{
  "model": "encoder-decoder audio transcriber",
  "hop_length": 160,
  "tokenizer": "word",
  "vocab_size": 20,
  "encoder_weight_standardization": false,
  "encoder_stem": "single",
  "encoder_widths": [320],
  "decoder_width": 256,
  "decoder_norm": "layernorm",
  "orthogonalizer": "newton_schulz_5",
  "adamw_lr_other_params": 0.0013,
  "max_steps": 6500
}
Rows from block 6 of the audio encoder, named by matrix and row number. Each number is 128 + 32 x the weight over its row's rms, rounded and kept within 0 to 255. All counts start at 0. After the name is the row's rms in percent of the matrix's.
# c10: first pointwise conv (encoder.blocks.6.c1.0.weight, 320x320x1), inputs 160-319
c10.51 093 [153 163 135 170  89 130 129 114 153  66 193 122 145 152  29 168 163 112  57 146 123  83  82 144  94 103 122 143 155 137 105 205 116 183 136  88  93 137 113  74 109 148 122 167 154  97 163 133  93 145 151  25 129 116  92  89 114 139  89 125 121 104 135 159 131 145 100 108 133  87 144 139 105 142  89 168 159 136 125 131 103 109 124 120 111 174  78 127 132  96 114 156 115 158  89  98 172 108 168  74 143 185  82 122 116 155 146 121 177 115 107 144 212 109 115 158 127 144 108 121 200 117 175 160 129  77 149 161 109 136 177 112 156 117 144  89 112 157 158 121 130 185  95 121 128 137 145  95 131 148 132 168 146 112 162 155 125 116 103 207]
c10.52 112 [ 94 108 105 118  88 142 108 111 149 150 163 102 110 115  98 100 120 123 145 186 169 126 130 201  62 100  37 152 144  61 129 126 176 155 189 126 137 109 151 127 118 186 113 185 106   0 147 108 151  92  93  62 145 182 108 157 118 149 123  97 153 170 145  97 141 162  74 128 100 202  75 134 108 101 110 175 148 106 124  82 166 151  75 145 176 149 174 155  97  89 157 168  83 146 164 116 141 138 164 119 107 157 127  95 143 142 140 119  40 114 111 168 156 104 106 140  75  95 162 177  98 152 149 121 159 101 103 141 163  89  82 100 174  97 113 102 185 128 125 204 107 165 133 128 137 109 138 147  91 163 108 150 115  70 132 140 128 145 159 101]
c10.53 107 [181 173  83 163 113 119  85 109 143  91 137 105 129 102 150 125 117  76  75 137 168 100 183 126 111  97 130 139 110 126  81 138  99 192 165  54 142 138 139 113 130 128 136 178 115  89  75 153 167 157 125  56 126 122 121 157 134 163 112 121 161 108 100 125 146 135 126 131  84 126 105 134  87 108  82 145 199 117 192  98 128  34  96 114 194 153  69 137 160 128 177 115 150 127 139 123 114 129 125 122 143 122 164  76 106 165 110 132 166 128 115 127 154 120 117  78 112 152 109 164 116 139 153 193 142 101  88 144 113 174 110 124 113 132  80  53 163 154 147 146 134 178 172  80  97 118  96  98 166 138 100 136 114  94 138 100 132 164  78 155]
c10.54 081 [169 153 201  89 128 130 129 121 109 116 237 145 117 144 119 101 198 130 227 126 165 153 101 194 114 102 130 117 127  84 158 155 106 134 154 137  95 209 131 135 133  93 170 126  69  97 105 139  92  97 101 107 122 151 129 134 134 178 119 111  85 131 103  85 146  91  89 105  78 102  93 198 146 113  52  69 128 116 147 110 109 114 105  51 140 116 103 165 172  96  94  90  98 132  73 190 113 186 113  98 138 114 130 134 144 155  79 106 154  58  85 118 122 104 196 113 157 153 135 174 135 179  71 110 152 186 144 118 144 109 111 127 164  73 114 109 107 131 108 106 125 141 106 176 113 124 114 121 139 151 123 108 155 112 128 105 151 149 165 109]
c10.55 099 [121 148  94 112 172 149 140 149 123  69 132 126 161 126 117 111 121 110 150 110 120  87 129 134  90 143  87 129 109 125  97 123 134  61 166 138 105 141 149 177 163 109  92 154 133 156 148 161  89 157  88  99 121  51  79 147 128 165 178 102 195  95 125 206  97 122 120 145 124 105 112  99 128 163 111 142 143 134 151 129 119 156  76 158 143 164 144 101 157 113  87 104 145 151  72 144 127 104 147 112 117 140 151 132 154 130 177  84 158 173  93 126 150 131 160 177 119  98 122 135 126 143 146 123  20  78 138 115  96 163 134 106 129  98  83 147 125 107 138 178 133 134 108 134 163 108 143  86 129  99 164 122 123  84  99 104 193 123 140  92]
c10.56 071 [126 124  99 140  94 139 144 151 105 142 191 128 155 108 111 110  74 140 119 102  57 107 133 146 142 113 134 149  96 125 174 190 142 132  95 133  94  69 106 150 202 124 168 138 126 141 107 103 105 157  99 161 134  98 107 138  69 127 118  49 157  85 114  81  91 159 188 151 172 173  88 102 118  93 139 130 153 106 137 141 139 144 150 106 127 140 103 156  59  96 144 132 102 209 102 119 149 100 175  85 224 141 138 178 113 112 110  78 165 138 133 198 163 118 121  78 137 126 106 137 136  87 155 138 148 130  99 153 184 100 140 155 170  82 103 114 112 150 119 161 200  82 135 117 121 135  72 114 117 144 118 104 162 165  94 172  97  91  68 124]
c10.57 066 [103  88  94  99 161 128  95 106  49  92  97 153 157  99 106  86  67 137  59 138 142 123 179 134 131 110 117 124  96  95 159 205 134 146 166 137 179 139 127 127 166 121 144 156 125 148 101 116  98 107 135 143 160 109 140 136 129 141 128 142 125 117 109 142 113 138 106  56  80 124 112 155 119 139 139 138 168 128 158 131 135  86 133 121 142 163  84 108 115 139 181 177 130 160 133  85  82 119 132 118 140 138 100 164 135 135 124 109  67 115 192 218 120 130 158  79  85 106  91  89  77  98 160 143 106 136 107 159 160 120 146  84 139 153 113 132 134  56 156 101 151 144 137 153 115 138 133 183 128 125 100 181 141 108 145 144 146 184  84 128]
c10.58 110 [170 172 168 174 160 171  95 127 147 132 138 108 132 123 114 125 158  86  97 131  75 111 135 126  79 124 200 146 120 153 105 178 149 183 143 191 136 134 130 121 141 153 103 138 125 134  87 153 137 112 179 102 199  87 107 172 141 126 105  71 106 150 118 122 134 180  91 132 138 117 143 146 137  99 126 176 161 118  71 106 118  68 119 159 166 143 125  95 165 105 103 100 117 136 158 105 102  89 128  89 154 126 171 120  82  94 105 161 107 152  64 156 115  93  68 126 162 131  96 130 123 123 139 114 133 147  23 167 194 141 120 135 150  95  62 128  93 129 184 171 119 137 136 118 161 115 124 155 173 111 120 135 115 172 116 148 138 162 128 133]
c10.59 100 [ 94 139 106 135 157 107 114 161 140 156 143 110  92 144 164 159  88 149  87 113 165  67 101 126  89  75 132 121 103 192 162 105 134 154 127 101 137 159  90 177 116 172 134  94 141  95 141 106 154 139 157  95 118 141 174 175 130 142 136 160 152 170 129 151 172  93 107 189 140 130 141 108 111 116 171 177 127 112 110  99 103 127 146 142 118 120  96 131 153 112 108  97 101 160  80 169 168 130 124 137 159 153 144 138 112 177 124 131 102 163 162 123 131 137 175  60 129 204  83 139 110 145 148  86 117 104 108  56 136 137  93 137 171 133  88 134 109  81 190 137  64 114  88 127  92 137 145 122 149 110 120 147 109 209  97 188 164 121 110  80]
c10.60 111 [134 149 180  90 147  91 166  92 106 132 102 109 132 131 124 158 142 116 125  98 143 130 125 140  85 102 178 117  97 141  98  84 117 149 207 106 127 128 103 118 157  60 110 124 135 255 159 141 100 140 120 157  56 127 101  84 127 147 119 177 141 155 161  99 158 133 140 117 137 142 132 164 122  80 162 103 160 154  92 149 181 117 106 109  93 138 138 122 146 121 108  76  64 135 171 129 149 170 125  93 170 114 206 153 125 152 135 158  67 153 128 231 185 159 125  66 191 133 119  99  60 112 117  89 141  77 107 134 176  96 115 135 129 149 102 153 118 172 182 116 124 140 135 137 143 108 124 135 151  93  67 133 103 145 129 102 112 166 157  92]
c10.61 092 [113 138 126 124 132 105 128 110 113 203 154 129 177 129  85 112 136 114 132 142 182  74 135 111  91 141  89 199 176  98  87 122 149 135 160 155 103 102 111  95 143 142 103 135 130 107 124 122 136 111 151  90 190 148 147 104 135 160 155 179  84  89 127 128 101  96 141 180 148 117 131 107 107 154 118 115 138 107 152 161 103 121 167 113 190 115 124 110 116 144 143 160 124 181 110 132  99  98 141 112 179 137 114 178 181  44 130 116 142 106 102 115 190 169 115 109 118 162 135 105  94 141 110 165 135 138 107  89  46 141 117 107 175 157 151 120  91 122 156 161 156 134 165 123 154  91 114  74  92  88  87 112 110 178 190  91 139 152 119  97]
c10.62 077 [139  76 112  85 161 157 139 124 133 143 123 156 176 124 162 102 130 143 113  95 140 127 112 104 139 176 119 148 114 137 147 128  99 131 130 110 105 186 192 180 178 134 114 117 158 164 121  94 119 139  95 130 142 131 121  90 132  90 151 137 141 102 144  95 138 135 181  89 162 109  86  93 127  67 148  66  84 134  57 133  95 148  95 168 119 134  98  81  76 139 139 156 101 109 123  93 157 123 142  87 138 137 113 152 148 182 134  57  63 129 121  94 164 140  53 123 156 172 144 127 129 132  69 113 114  84 108  75 125 132  56  86 175 141  65 159 149 144 135 168 116 156 169 106 169 143 157 170 100 160 116 111 138 144 141 113 114 138  80 115]
c10.63 086 [122 147 125 219 140 116 124 177 149 104 150 121 146 136 115 195 156 117 183  98 217 139 145 145 113  91 131 128 101 147 140 120 149 190  93 114 144 100 142 127 138 104  88  82 130 132 147  44 147 118 181 101  99 180 183 178  81 158  66  85 145 133 131 154  80 111 132 165 146 114  82 127 142  94 137 162  80  62 164 174  82 131 111 152  81 120 148 167 141 108 192 135 134 107 148  91 111 148 118 155 151 151 108 102 142 104 123 140 122 109 143 154 145 131 125 110 101 125 110 109 208 106 138  70 154 174 155 134 145 136 127  89 110 113 123 151 103  84 137  99 113 176 119 125 128 151 141 125 113 153 184  66 144 122 137 133  45  91 196 113]
c10.64 099 [129  63 107  81 154 105 133 112 154 251 148 150 159 134 153 198 126 110 118 134 151 111 158  95 104 114 129 146 180 146 155 134 171  76 154 117 150 165 160 122  57 168 101 172 118 168 157 146 116  88 168 141  91 119 109 142 103 121 149 173 126 132 112 160 244 178 125 153 112 132  28 177 162 161 188  62 102 165  93 152  93 112  82 144 115 118  69 123 106 196 102 129 174 111 119  95  98 140 155 115 131  47 130 162 146 128 187  53  68  87 129 103 167 104 106  31 148 126  95  96 159  98 123 163 108 154 115 154  94 129 156 154 113  78 119 116 136 150 128  95 162 157 114 145 168  83 140  96  91 112 195  93  79 116 116 147 151 121 145 193]
c10.65 083 [ 99 144 130 165 143 160 181 136  86  95 129 163 175  82 127 108 128 148 176  86 135 120  77 138 132 128 125 106 121 121 182 152 168 166 130 157 131 145 121 154 124 128 177 112  68 137 101 142 129 194 124 113 229 136 104 160 106 147 206 101 140 129 128 126 155 111 187  96  75 142 149 125 149  84 145 170 138 126 105 183 113 122 148 142 159 123 156 116 130 100 151 177  98 178  80 145 153 143 168  80 237 158 100  51 130 141 144 118 152 117 148 103  46  96 181 108 178 128  83 173 127 130 144 141 125 130 132  89 143 116 193 125 147 110 118  98  92 130 144 110 173 143 125 120  90 109 101 140 128 138  81 123 139 163  84 133 127 137  54 139]
c10.66 114 [114 216 151 112 144 154 117  97 165 163 131  74 192 104 136 107 143 140 137 157 126 124 117 127 134 149 161 149 182 169  72 126 118 111 113 167 142 130 156 154 113 106 205 108 164 108 157 134 113 141 131 126 151 160 136 156  96  78 156 159 126 163 114 135  75 118  83  69 146 158  78 145  95 163 148 157 181 193 190 109 120 110 102 135 140 149  76  98 130 148  54 103  95 167 164 152  98 113 148 109 131 117 128  68 108  20 124 213 133 133 133  88 104 101 143 122 144 117 114  24 146 134 155 180  79 151 112  96 150  82 123  99 153 133 156  80  65 117 138 158 126 114 124 148 126 130  90  91 148 115 121 219 118 102 133 136  97  94  73 156]
c10.67 084 [163  93 124 139 108 121  94 155  96  92 121 166 122 120 158 147 125 132 117  82  97  85 156 188 104  93 119 108 170 137 150 159 167  97 168 181 153 170 125 141 159 150 208  84 109  71 149  92 145 113 191 171 119  81 114 129 116 164 127 108 179 105 120  96 175 127 163 155 109 100 124 122 113  73 154  95 133  91  65 157  92 105  60 152  91  92 106 155 106  78 124 172 144 148 140 149 184 145 114 102 156 100 165 144 122 184 103  90  62 158 169  60 143 115 140 154 127  83  99 122 151 165 116 139 148 129 175  87 185 164 132 108 101 113  89  72 132 148 120 132 175 125 143 114 138  96  82 138 134  83 112 108 163 108 122  97  87 158 129 192]
c10.68 106 [206 150 127 172 148 122 101 186 125  91  99 138 111 105 170 117 119 141 110 110 170  65 116 102 118 183  66 119 135 131 184 117 138 171 160 107 118 112 150 169 134 179  89 171 186 112 167 151 103  87 135 151  75 117 113 116 163 152 119  76  94  43 163 158 123 171 146 125 191  82 152  89 112  57  90 156 112 140 102 122  87  98 105 185 193 158 136 124 129 114  65 124  56 129 128  93  95 158 169  51 119 143 108  80 111 102 153 154  89 143 141  95 115 129  74 110 149 111  99 132 117 115 198 151 113 165 119 133 135 128 103 131 158 124  94 102  47 151 100 116 122  89 107 140 141 162 117  66 118  80 148 141 165 106 102 141  97 115 176 157]
c10.69 094 [109  65  49 109  65 164  96 106  94 133 133 125 121 115 187 109  94 100 177 105 143  87 132 156 125 117  82  96 104 129  95 143 155 103 152 147 135 137 160 120 130 150 136  86 125 128 133  81 155 125 101 126 132 113  79 150 114  90 201 134 123 156 144 161 148  52  84 131 140  95 111  79  75  63 130 116 170 156 115 208 177 109 109 105  94 142 133 102  78 164 135 150  35  95 156 130 112 119 124  84 180 121 123 161 101 120 110 147 146 138  90  83 168 126 119 120 145 103 105 126 141 160 168  86 106 147 124 181 127 178 120 155 137  66 129 110  89 100 114 141 109 105 154 160 132 119 121  95 124 112 134 157 109  97 140  68 156 138 169 122]
c10.70 079 [144 202 129 186 119 119 138  99 102 211 165  94 199 150 123 174 139 153  83 168 129  92 136 164 154 147 178 108 153  98 125 142  93  87 119  86 144 169 104 130 151 171 125 145 102 124 123  61 174 114 118 138 175 128 119 131 122  81 209 113  72 135 154 144 117  92 163 115 167  91  90  99 169  97 154 139 143 116 111  99  88 107  97 141 105 137 138 142 120 109  75 181 166 109 131 139 150 107  65 159 165 124  64 116  81 133 141 104 128 184 125  90 135  48 186 105 159 116 143 136 137 152 116 137 106 150 139   5 145  98 143 151 138 142 129 113 123  94 156  81 129  75 130 159  93  86 115 130 136 151 136 127 146  77  78 140 125 121 102 172]
c10.71 128 [167 169 134  60 136 147 132 178 102 126 111 147 112 111  96 106 117 144 140 138 125 130 128 158  72 139  48 170 160 186 124 105 115 107  79 147 141 178 154 147 173 144 169 119 152  89 175 156 106 152 138  43 126 150 159 157 114  98 165 136 202 170 126 120 109 126 126  84 129 181  81 118  97 141 156 165 121 113 170 139 142 130  80 197 177 135 138 119 139 108  85 124 126  94 184 144 159 128 125 114 122  52 188  97  81  81 136 125 169 145 110 112 124 131  88 133  80  73 140   0 170 133 118 176  98 134  67 139 130 177 115 148 142 108 157 105  63 117 124 150 142 159  76 114 106 141 100 106 158 136 112 161 128 141 130 128 167 115 139 132]
c10.72 092 [ 99 129 150 145  95 121 122 192 131 150 105 106 153 123 101  96 173 122 112 142 131 100 123 133  90 122  87 123 156 138 140 201 118 127 159 115  97  49 117 127  98 151 139 173 120 113 112 106 179 169 130 145 177 108 163 131  81 112 117 142 107 148  96  91 105 119  52 131 143 162 202 124 113 128 129  79 137 137 147 169 103 128 170 191 132 117  92 119 103 113 184 147 110 129 136 148 125 114 111  77 151 111 129  98 135 162 166 143 137  64 141 127 107 111 146 155 118 129 115 140 116  95 200 100 150 106 143 147 106 151 127 141 137 166 138 132  83 137 119 144 176 194 168  73  96 102  64 105 128 109  84 115 170 122 139 182 127 112 107 112]
c10.73 099 [108 124  99 128 136 149 103 144 115  86 117 113 155 120 117  73 152 128 111 146 167 101 152 125 146 145  63 102 106 144 116 103 127 146 183 107  77 130 146 142 111 111 111 161 116  83 125 141 176 148 119 178 154 144  84 193 140 168 154 136  82 140 152 115 105 134 180 100 139 106  85 122 137 139 143 120 172  92 130 159 126  93  54 156  97 133 147  99 180 139 149 109 145 168 171 135 146 150 112 108 119 120 154 163 186 133 177 106  89 126 107 160 177 101 192 149  91  70 132 136 135 133 150 174  97 174 156 116 136 140 130 116 137  45 146 108 118 114  83 120  77 101 103 191  66 121 146 104 112 104 136 183 115 109 145 140  86 108 130  98]
c10.74 095 [177 107 142 184 157 119  86  83  66 152  95 144 115 149 127 138 152 161  95 134 159  81 124 149 167 110 145 136 126 147 121  90 144  99 133 118 100 137 133 105 128 148 103 122  95 155 143 102 119 149  82 187 118 126 140 236  64  77 146 147 204 117 142 107  88 159 155 187 121 137 123 117 196 117 112 191 111 113 119  73 157 120 115 161 122  95 115 116  94  25 148 102 115 177  97 141 113  89 111 124  98 113 127 117 120 161 138  82 148  30 129 124 190  85 128 107 206 142 209 152 100 143 151 125  99 145 101 193 142 148  99 167  92 109 132 157 133 141 178 102 116  99  81 126 120 140 151 119 163 139 157 104  85 155 124 102 103 112 205 120]
c10.75 090 [141 117 114 246 133 160 151 133 179 132 129 141 177 126 125 145 164 146 186  97 122 105 128 119 156 130 106 147 136  77 126 119 122 154 190 125 118 164 133 107 144  96  88 188 110  84 114 123 119 169  95 126 190 142  92 155 103 114 188  31  83 127 151 142  72  51  63 100 148 106  98 164 151 125 155 115 134 130 119 117  55 129 103 132 138 116 112  90  74 104 157 128 119 156 117 128 116 176 163 103 172 152 105 122 168 123 178  84  99 145 144 152  80 152 115  83 131 123 130 176  89 152 136 154 143  84 128 107 149 107 112  95  91 118  98  97  65 119 115 119  92  51 179 149 145 159  95  49 123 145 151 103 151 140 107 122 103 149  80  93]
c10.76 091 [124 128 102 176  85 124  97 136  80 134  97 109  94 111 166 134 188 112 164 115 145 154 169  81 110 134  77 146 161 153 146 174 126 152 142 201  92 146  96 119  72 159 115 122 107 101 197 160  59 138 165 120 112  65 135 104 163 129 174 138  87 156 131 113 156 125 169 155  78  74 169 141 132 152  82 123  87  94  91  99  97  96 132 151 177 155 179 107 166  83 124  84 155 141 162 116  94 143  73 169  94 111  96 198 132 120  93 110 100  57 157 159 152 183 101 104  84 110 117  99  91 116 127 136  69  86 129 182 115 150 142 135 229 127 109 148 155 151 157 121  98 130 135 166 127 125 107 108 109 154 180 123 124 124  45 117 116 190 132  61]
c10.77 104 [127 124 165 154 153 134 122 156 111 160 146 103 107 160 237 139 136 165 152 113  95 134 146 110 167 130 138 122 130  41 134 151 116 124 152 112 137 140 153 107 140 138 133 117 129  71 108 107 174 180 241 113 146 116 105  77 163 112 161 104 112 148 122 127 220 148  86 127  49 172 117 139 140 121 159 147 125 116 117 122 155  72 137 122 104  75 164  99 110  88 176 117  75 175 109 158 114 128  89 183  92 131 132 108 149 138 158 180 154 115 139 163 121 104 133  90 127 115 107  92 163  78 158 109  96  64  97 133 103  94 100 161 126 165 135  78  99 136  97 123  63 113 176  52 109 158  48  95 133 129 110 157 199  96 143 116 183 110 184 140]
c10.78 101 [145  96 128 199 106 103 147 135 115 148 111 100 104 102  99 161 120 132  96 140 141 115 201 139 154 173 103 175 164  41 192 218 122 155 112 135  92  80  92 132  67 162  92 148  91 145  56 165 187 121 150 210 168 114 124 113 124 126 139  86 138 130 166  66 101  83 109 152 150 120 156 122 160 163 133 105 169 139 173 157 184  85 149 140 173 154 111  97 120 116 128  97  72 158 132 148  56 122 122 101 150 133  91 129 137 146 139 156  79 120 165 165 151 112 117 105 191 101 145 123  66 165 125  79 112  91  90 155 128 137  93 130 138 167 138 104 138  70 166 124 129 173 133 126 152 122 111 105 202 107 173 113 149 111 116  58 182 143  30  88]
c10.79 103 [162 109  74 159 153 125 118 159  83 154 103 108 152 137 118  83  87 129 113 138 125 141 178 142 127 194 118 111  91 105 119 114 111 132 145 113 120 157 103 110  87 145  76 172  80 191 154  79 109  83 122 111  81 140  85 153  99 155 155 112 105 124 100 138 113 151 104 123  92 127 141 141 128 116 117 115 213 124 102 158 137  80 121  86 106 111 114 152 117 162 136 139 138 143 149 118 149 133 142 116 143 139 107 151 171 129  79  61 176  95 108 116 166 135 182 130 105 152 139 138  92 148 128 135 153  55 190 131 194 188 138 136 128 131  95 166 120 111 200 173 160  81  84 158 132 129 111 155 168  71  92  98 132 117 150 145 110 165 166 130]
c10.80 113 [132 116 148 118 118 116  51  63 136 122 141 108  96 150 146  80  68  85 146 172 114 160  84  83 184 137 127 119  94  86 173 103 108 134  86 151 166 136 116 111  46  55  86 111 104 142 183 141  92 160 153 142 109 134 127 146 121 134 123 121 100 123  37 100 100 128 113 111 171 109 147 134 102  75 111  94 112 135 112  97 141 119 118  97 106 111 118  90 117 108 142 179 164 157 139 140 148 150 140 132 128  92 132  63 114 125  97 163 108 114 174 117 120 111  61 124 129 121 106 183  62  69  74 154  86 125 143 107  52 160 153 176  86 164  95 131 142 126 108  49 132 167  93 124 160  88 112 148 192  86 138 118 141 141 148 134 176 166 145 128]
c10.81 077 [142 130 124 155  95 119  85  66 148  25  98 163 110 100  89 118 126 110 132 178  92 108 115 145 127 100  94 183 122 176 106 188  99  80 129  96 144  74 122 124 132 145 100  99 102 132  57 161 112 115 110 168 173 139  97 112 138  86 134  70 150  90 156  66 141  89 142  67 136 108 140 146 185 161 129 120 165 115 148 133 158 112 138 117 155 118 164 114 119 129 110 132 124 135 106 115 174  87 137 134 158 226 116 179 121 165  89 108  76 124 122  88 188 116 179 126 151 146 166 123 128 101 107 178 131 136  96  72 128 151 161 193 125  62 116 121 108 127  70  91 129  86 135  84 140 137 126 115 163 161  82 134 151 102 167 134 109  91 218  91]
c10.82 108 [124 136 145  98  95 154 107 104 126 155  47  56 144 122 119  95 113 159 162 151 141 129 169 151 120 138 101  66  97 152  96  75 116 136 126  58  97 150 112 105 162 138 190 103 146 166 165 130  95 155 185 108  95 176 173 149  70  71 114  99 126 187 125 169  93  95  75 117  93 151 109 188 120 130 204 181 130  92  99 166 145 113 142 182 139 181 152 121 114 168 177 127 137 142 125 174 132 123  81 166 102 118 167 120 121 139 180 135 132 179 141  79 118 130 133  79  84  85 107 121 105 117 128 109 170 176  82 142 172 130 151 135 152  92  96 100 112  91  93 109 101 150  91 178 255 128 121 161 107 126 135 138 143 101 134 124 123 183 138 142]
c10.83 101 [109  78 143 149  99 136 129 104 128  84 108 129 166  58 101 196 134 134 126 140 123 150  93 118 133 136 130 124  99  58 152 162 141 129 110  95 130 115 146 104 158 134  93 123 126 157 217 111 103 161 136 152 100 149 186 144 136 133 148 137 134 177 115 113 125 129  76 134 143  88 113 110 149 120 119 175 101 132 123  92 109 131  89  99  98  68 118 150  90  83  64 128 122 109 111 113 160 120  94 130 168 123 174 101 124 138 132 105 112 178 118 118 131 131  77 109 140 107  96  74 158 151  75 168  76 132 105 120 110 118 158 184 121 160 157 142 174  94  78 132 155 169 160 194 195 109 162 125 119 167 180 149 117  98 119 124 148  79  78 127]
c10.84 101 [139 166 125 129 107 118 141 118 117 130  85 104 107 109 142 158  93 132 146 157 156 159 158 149 137 141  59 149  89  73 122  67 142 135  90 128 141  96  94 146 115 130 168 173 139 127 160 136 170 127  95  91 100 151  90 162  71 151 149 115 145 103 169 137  84 163 153 178 164 106 172 116 181 127  58 112 112 153 140 165 145 147 139  79  99 119 125 126  97 145  76 145 136 123 161 118 115 124 146 111 170  36 168  97 113 118  84 149 162  68 166 118 161 128 184  97  96 108 121 129 122 159 125 147  92 143 150 106 161 166 135 118 109  77 185 202  83 121 162 145 163 150 202 178  20 127 150 115  70 160 197 122 116 104 154 145  85  86 113 153]
c10.85 106 [172 105 119 143 190 135 144  80  85 170 145  66 129 155 140 127 152  56  91 124  94 159 149 166 117 120 199 134 152 142 103 181 134 162 175 135 139 137 109 142 120 183 140 106 123 162 118 186 139 159 123 114 167 167 137 149  77  81 130 101 151  52 144 151 101 150  87 142 174 178 141  94 127  81 119  70 100 187 126 113  87 129 126 110 102 119 135 154 151 139 103 176 154 142  93 152 146 110 136 160  83 129 182 113  75 170 126 120 132  85 124  74 188 104 143 107 118  52 106 114 110 104 103 166 130  78  69 124 191 126 155  86 124 159 112  91 161 146 183 128 170 100  88 104 116 155  93  74 152 161 108 110  87 157  93 138 119  95 134 139]
c10.86 110 [177 156  82 106 129 134 130 114 121  97  65 121 123  88 149 153  91 158 103  83  93  93 107 164 148  75  80  61 147 173 136  67 148 152 164 147 106 101 147 125 188 129 177 109 159  93 242 121 104 145 158 132 109 105 253 120 142 111 115 106 149 133  77 121 129 176 127 124 121 131 140 112 146 161 144 110 170 147 141 193 149 105 157 149  96 145 130 117 125 172 151 150 137 151 121 141 124 152 100 118 143 137 166 139 157 111  84 114 107 131 153 121 182 135 131 127 128 102  95 114  77 126 123  81  99 117 111 162  93 105 130 166  91 141 113  88 106 164 141  98 112 148 121 163 178 148 140  91 163  25 171 139 136 163 128  96 127  87 118 100]
c10.87 105 [121  81 150 102 157 145 176 151 131 116 107  86 155  50 126 173 166 135  80 105 159  80 102 135 119 163 134 110 143 139 144 132 129 119 112 114 109 151 111 164  98 112 175  89 119 134 103 171 129 134 111 111  81 153 145 137 135  88 131  81 102 132 105 139 192 149  74  73 214 120 115 114 128 107 162 161  94  84 152 149 178 129 141  90  79  61 154 104 178 169  96 177 108 177 130 164 133 133 103 149 154 151  86 171 124  81 173  84 116  73 131 122 195 141  90 125 137 102 117 115 168 136 121  60 148  97 123 124 129  92 138 135  76 136 122 160 137 115 131 138 167 133 152  81 102 111  94 113  90  95 112 165 114 126 160 160 134 151 164 109]
c10.88 111 [132  99 138 136 153 122 113 164  96 131  35 144 107  84 105 146 132 110 149 159  86 147 175 188 142 168 139  92 102 151 137 137 111 131 165 138  94  94 124  82  97 139  98  88 117 133 183 139 187 133 138 144  90 139 164 150 177 142  96 128 149  89 105 110  79 157 139  89 144 153 140 116 140 123 121 142 112 145 102  86  82 127 113 113 149 117 110  88 123 121 164 138 131 131 153 186 129 136 113 126 117 140 142 160  75 128 105  95 129 124 124 103 142  74 128 121 147 166 129 124  97 140 103  72 139 150 128 108 109  59 130 135 149  84  88 115 168 137 104 145 174 134 144 193 167 127 150 125  98 165 111  91 123 131 122 177 158  97  41  71]
c10.89 107 [ 77  93  84 154 104  87 119 130  92 116 125 116 155 131  49 134 122 132 117 155 153 102 143  97 112 177 100 170 123  57  87  79 147  94 155 193 100  99 190 153 131  89 188  93 187 110 188  71 144  74 143 112 114 126 152  94  60 100 126 127 218 140 129 107  78 158 105 145  92 201 145 109 131 144 163 162 156 109 107 160 110 115 112 116 135 164 108 151 145 108 113 142 139  94 131 120 111 127  81 127 123 119 140 103 202 145 212  96 160 166  62 139 179 212 147 127 142 139 113 122 130 121 138 138 156 147 131 140 142 122 204  97 176 137 109 127 110  92 174 158 163 145 134 175 156  45 119 137 161 142 106 113 114 114 158 110 102  80 130 156]
c10.90 097 [134 126 137 106 209 134 108 104 137 100  88 113 112  78 113 175 155  29 135 117 113 192 105 207 116 134 135 125  89 165 157  96 122 127 112 130  71 118 124 132 127 134 123  95  80  91 114 130 137 119 159 166 132 135 122 196 130 152 157 115 141 124 166 112 129 154 101 124 121 105 156 133 130  97  94 167 106  85 153 183 136 139 118 182 112 107 195  45 125 124 161 137  82 122 131 124 137  94 143 133 152 114 139 150  82 127 102 118 117 129 116  80 168 108 132  96 136  90 124 108 140 106 121  85 117  88  76 168 162 138 163 124 124  97 102  70 112 151 183  71 118 186 105 106 236 108 153 140 128 128  98 193 170 177 104 117  98 135 105 117]
c10.91 099 [134  87 140 114 132 105 128 118 115 151  49 128  96  96 216 136 129 147 136 114 107  84 112 182 118 128 144 117 122 129 119  93 119 116 114 140 119 121 115 124 116 105 114 109 140 164 207  86 141 113 139 123 103 101 185 115 106 157 125  53 149 134 134 122 121 111 137  94  86 182 116 146 137  80 182 192 147 116 109 100 129 125 115 114 127 119  50 115  94 125 150 126  82 157 140 184 139 126  95 129 153 137 159 134 116 140 133 125 127 142 118  93 170 162 140 131 115 175 123 117 117 128 145  80 117 113  82 159 105 113  91 123 139 150 124  91 159 148 149  65 158 152  67 142 255 163 147 161 123  84 130 138 155 169 141 110  96 104 102 138]
c10.92 103 [155  76 166 100 165  99 170 137 133 161 140 105  93 149 134 176 141 113 125 130 134 112 162 156 163 114  73  92  87 112 107  92 170 159 169 134 119 197 127 108 119 118  88  88 117 178  98 109 111 131  79 160 128 130 165 182  81 103 134 108 158 123 144 128  99 138 129 167 154 121  94 102 124 149 121 196  72  91 186 138 134  96 147 116 116 116 138  86 109 124 113 136 101 111  69  86 192 140  91 139 107 196 149 134 159 165 103 176 117 164 135  91 179  85  63 145 129 175 181 147 175 135 111  65 110 153  81 189 165 176 142  90 129 180 132 119 149 166  81 119 147 157  94 172 203  91 121 113 110 133 115 137 132 198 136 177 144  59 133 139]
c10.93 100 [104 151 141 116 108 126  62 166  85 116 144 116 175 166  84  91 140 149 105  89  95 117 183  88 114 133  69 162 139 104 185 201 194  71 117 153 139 139 169  78 149 136 148 154 140 141  87 166 135 149 109 154 143 141  46 128  91 160 124 180 142 187 147 111 164 171  92 123  98 198  94 194 185 171  96 166 171 109 166  95 142 119 133  74  87 149 103 137  92  76 113 167 101 136 108 148 139 154 132 112 106 121 118 169 167 116  76  71 125 129  69 152  75 110 123 138 147  92 115  97 143 143 157 144 134  93 142 141 150  80 172 110 174  71  91 109 115 110  71 142 143 130 123 144 132 178 139  98 205 215 190 157  94 108 198 131 102  69 112 133]
c10.94 108 [112 152 129 117 132 132 167 163 117 139  83  96 113 118 118 108 114  94  60 169 129 125 129  96 123 141  69 185  99 124 145 161 185  62 186  89  31 112 167 120 128  91 162 126 169  87  96 114 174 147 149 128  82 128 157 190 121 160  98  92 168  87 156 159 136 120  85  78 127  68 142 120 201 141 119 149 148 114 102 136 117 113  85 104  98 141 120  68 120 132 123 132  93 118 154 157 146 116 139 170 116 181 145 120 139 144 161  94 147 140 144 146 140 126 127 118 109 185 135 114 156  78 155 118 173 154 124 153 188 103 127 117  92 111 193 108  96 115 163 140 122  92 119  99 135 132  93  59 158 140 107 124 181 108 157 176 131 128 165  98]